A small spectrogram FSQ autoencoder, trained from scratch: adamw at rate 0.0048.
Rows from block 14 of the encoder, named by matrix and row number. Each number is 500 + 50 x the weight over its row's rms, rounded and kept within 0 to 999. All counts start at 0. Numbers have three digits each. After the name is the row's rms in percent of the matrix's.
# pw: pointwise conv (encoder.blocks.14.pw.weight, 256x256x1x1), inputs 128-255
pw.130 144:392386429436506414529539442527435525416401356359382415390504533414430418590492432433383389407589515439484508463532536545424559406406470461598534330509602407611498446441371464567400456398388427496506494472486421522530556522519565462489467462493496519472514526472475469507530561483534467411547499562503476538531454547462532507484553528568438505529522509547406520510508513529531492485432
pw.131 077:479501488497451475473542495464498499485497492480468498498447510475502487410470506506490490479348476504402521511500466401492389474466409487516427436480444484455465487499481496537480499492490499536565517482551379565503596504563625477536505459485524586425524508307470488492568568556592548347572485562558551596564511573467575480482582506603439536502507545530496560554544557601565575543429
pw.132 074:494532496528513574460604496565526494500515536515517511519562460467497505382502515445506521516314541496466606515462542568500400447511525500489585489580425499453574426532519504519512555513515497536538504435495438536523575526553579493513468460508503570483503520383494449516542549542562547430560508533524531557528489534482546491501562528598461522504526526540481547517526543533518553536462
pw.133 104:431447448464547410538534480395474573437447412409423450443536595447461446559522465477426429428555353453480502486527391555452526468415466556571548409443568433573541469452414470556403489431431437519530516511505396549478549455546561387519499440432526544527546469493413495447561558511566484392542436559540500571545440534384563470401548469545379531517459534447378549539533503528558512505405
pw.134 107:444465463474544411528525481386474558447460434438445460459538583473466455544523478493445442440539389449488503499520383534458526488432482564553533485432551447555538489462438479541424467443446445531539526527507392555449530427554542348529510433398531549518557437509377504414561530518566493390524402529540508566520408509359560460366530443523369541498428543409379556546539492509554522516387
pw.135 073:497534496535492559487597495565528492501518536516517517522537464464499509380494517460508521520310533502456590512457552528506389459510491502497553455577426503452552435529520503526517563513516500537542509446507432547522573525564583490518478453505508576449520518363489461513555547548574554420555505533533540572533485537480556493497559527605459520506524527541472548536527542540529562536460
pw.136 090:411487483492520407520375507385374534413492452457362449431482533474489425552534533562468482350545484448507381543583439514435482549354559434559496429421545417538443562394476519551345501509486432508519487522519479487512564502497570488525504521516507506562468501415515485517475565501489495489569515567516506488526524555487490491503569511477469529548493521490544525483524554579493501514481
pw.137 064:494531515516476469524516519464503494501521521507478514509485478477515508483492524450509520483366501507384498526531493465511409440474433494586475454485523501532487376509514498587478534516515504562576544474534434570541590541564606514532499465530533591424521530328515478537576556552597557417564530544558548603514488544505584507516571543587474557505532561552498578554564555553572599559467
pw.138 072:497524512511478464534522516451504488501513506496484508502478473480515508468489519455499511490358497516401485525531488458511406443478418500578468470473511499524480386517502495587486538507506503559571539472540445572547589546566603525538500470536524589410529534325524489542580554554595555436557537546562548603514501541514582505520571548593475546506535553560495569556553550553573597552480
pw.139 071:501536500529510569480602499565531496506518540517525514521559462470501512386502517454509523527311543500471601517466548559507406455516515506493578469584428505454573436534521506524525563517517505541543514446503435541525577528557583495519476455510514573469503521379495458519545550546565551426560511535532536561528484533482551488501563530600461528504528531541480551525532546535524560540460
pw.140 055:408458477535466437588457492456473475447463420412362457426464452397478444522481495440433450408493485475408457508585498477450484429410512451565499453442530437529455495493433521579385501462446452510512512472499415490506572487493575490505481469502516514497435493341490456503486543528506523405562495532525518512519479526474507487474563510536440511495484507524499520466510541549501534520439
pw.141 068:505543516517469463515518522454512490507527541524492521521466478481521511471488525452521529491384493516369504527509486441514391436479417503570455480470514510528477374512524496568488538523524508566573544479534460579541577541580593522536499473527534598422549531348515474536585548547599556452553530537559545603515503539510588508517558542581483554509533560555497579574560546544570593558486
pw.142 104:525558520504514506451521515513514517518554560542506533535508501458515515480524540413546560474482530505359534530496502492513484389472539508483520521504488517484515338525553519481488527556553519474466478473453530426566529575433513538471473487576484450559404571502557450579429512482437485533542578495470477440494446478551442493571530573504549480519568468528609467435474546438437477484512
pw.143 048:478529438605429502521508459558451457476515544519496509527512481443459476565489472522518519502539635504438527431629579387489393504498453473567445499539576474552498394453522577560507519487511467473450543475502486471473430474455426460486483485454536431364485482418462483456493405504467509486415456406508497479490461429463466490471422460502475461473472450516449437455461450394479526493488
pw.144 074:559484538444563556495505532600477555561493497518547508515577556541533543527544514506517504559532657521449543503578669516538457504565522457539551542556532561527578425524513490553559479506507563443470404596586541491535455569478445526558579548569465477508487546460565606559490465513469489536468570462542519464472527475563471552586454542495590453527560446516576447485449499423471420460510
pw.145 062:547549504464424481481483470544427485517550566563551563574505503536495528562468513541561555532564545499380487501554554386516546540521399408565426490520570525572456353463557514558550429537553508387412420522516529474482399481450400478464499530474453435403486485470481545473500401445476417522388476405494448485474487436485467521485390471470511403505476397503458403460402421396473407406521
pw.146 057:514513516526536566508575512482528521519506514502558516520568488478505534366514508503498510548303528509538582514471458593526401507541510512470594523541393523419582495531505506514552568504504522550550527472506447539532593537545612509521492483523525565487495521347514469526537572535558538431574523556541534561547509558501551506518575532600475542523533543535509556518545563572541565542474
pw.147 068:503527504515499519506509490492468525507517512499516510515531511505508516308505512513505512518180547507492507503561531522515355495504504506444533440504344510348526487477506510530514576507512507559567549481550379541499573503537589462538508435475536563438502497348464488485549543567566577357551479538558558569535490544459555468475560500577444551496501551529477562537556544570547600564421
pw.148 066:515525514518525572467582510522509502521512529513551521527577468477509529378516512462505516542322523506478599517450472589522404467532520501482599542547415519441581427528517512502543545510510516536533508455493467528535576540537579515509479483532507556493488528392519454535533554533551537457565530537521523553523504538506542506523563537592485524511535523540510541509526551538523546533484
pw.149 067:509525506531501546502580507549526496518505523507540511513533474457507524368505509470499511546299527517441575512450525516519379463531464517494538438566416516442551427528508503525550566504506518547554527473519452553527579532564587504532497473513527579442525523369502474520555551549575554440558515539542542576539494543495558496508565528603472534514530539542490557546539548548537571544480
pw.150 101:443465459480555425537525492392466572453456429427439457449545597467471458553537481490436439440549364459464502489528384548463502481426474559567553480439562450568550485448431483552412496446441446526536523518515401554464545447552554377528512438417536550503552454496402504432566553525572496403537422554549512576544455541379569444389543458545375537495449540426382553547539506533562520514403
pw.151 054:509505508514539573490563511489508527517499497484543512512563499445511531383520505514484498549340526518547580502485448595533388508543536538480603422539410523412588500508494500522559578491495526565567518472503466545541585556557603518531489496533509577517502538355526462537538562537559539450567534549533536560561495560513553519536569539591487557542553560541527572514561553563545569546492
pw.152 050:499506509532529556507582524484563527513501496489540505502557499485508523379516508519488504539304485516537572515484454560523424513531522540494584530532407518412580515549497516560550581492502520571574516473509440542539599557545626507531489495524505575497492535335513468530540576536566538412571527563540538571565507579504564516529580539606475562536553568545518579503568561591554574546472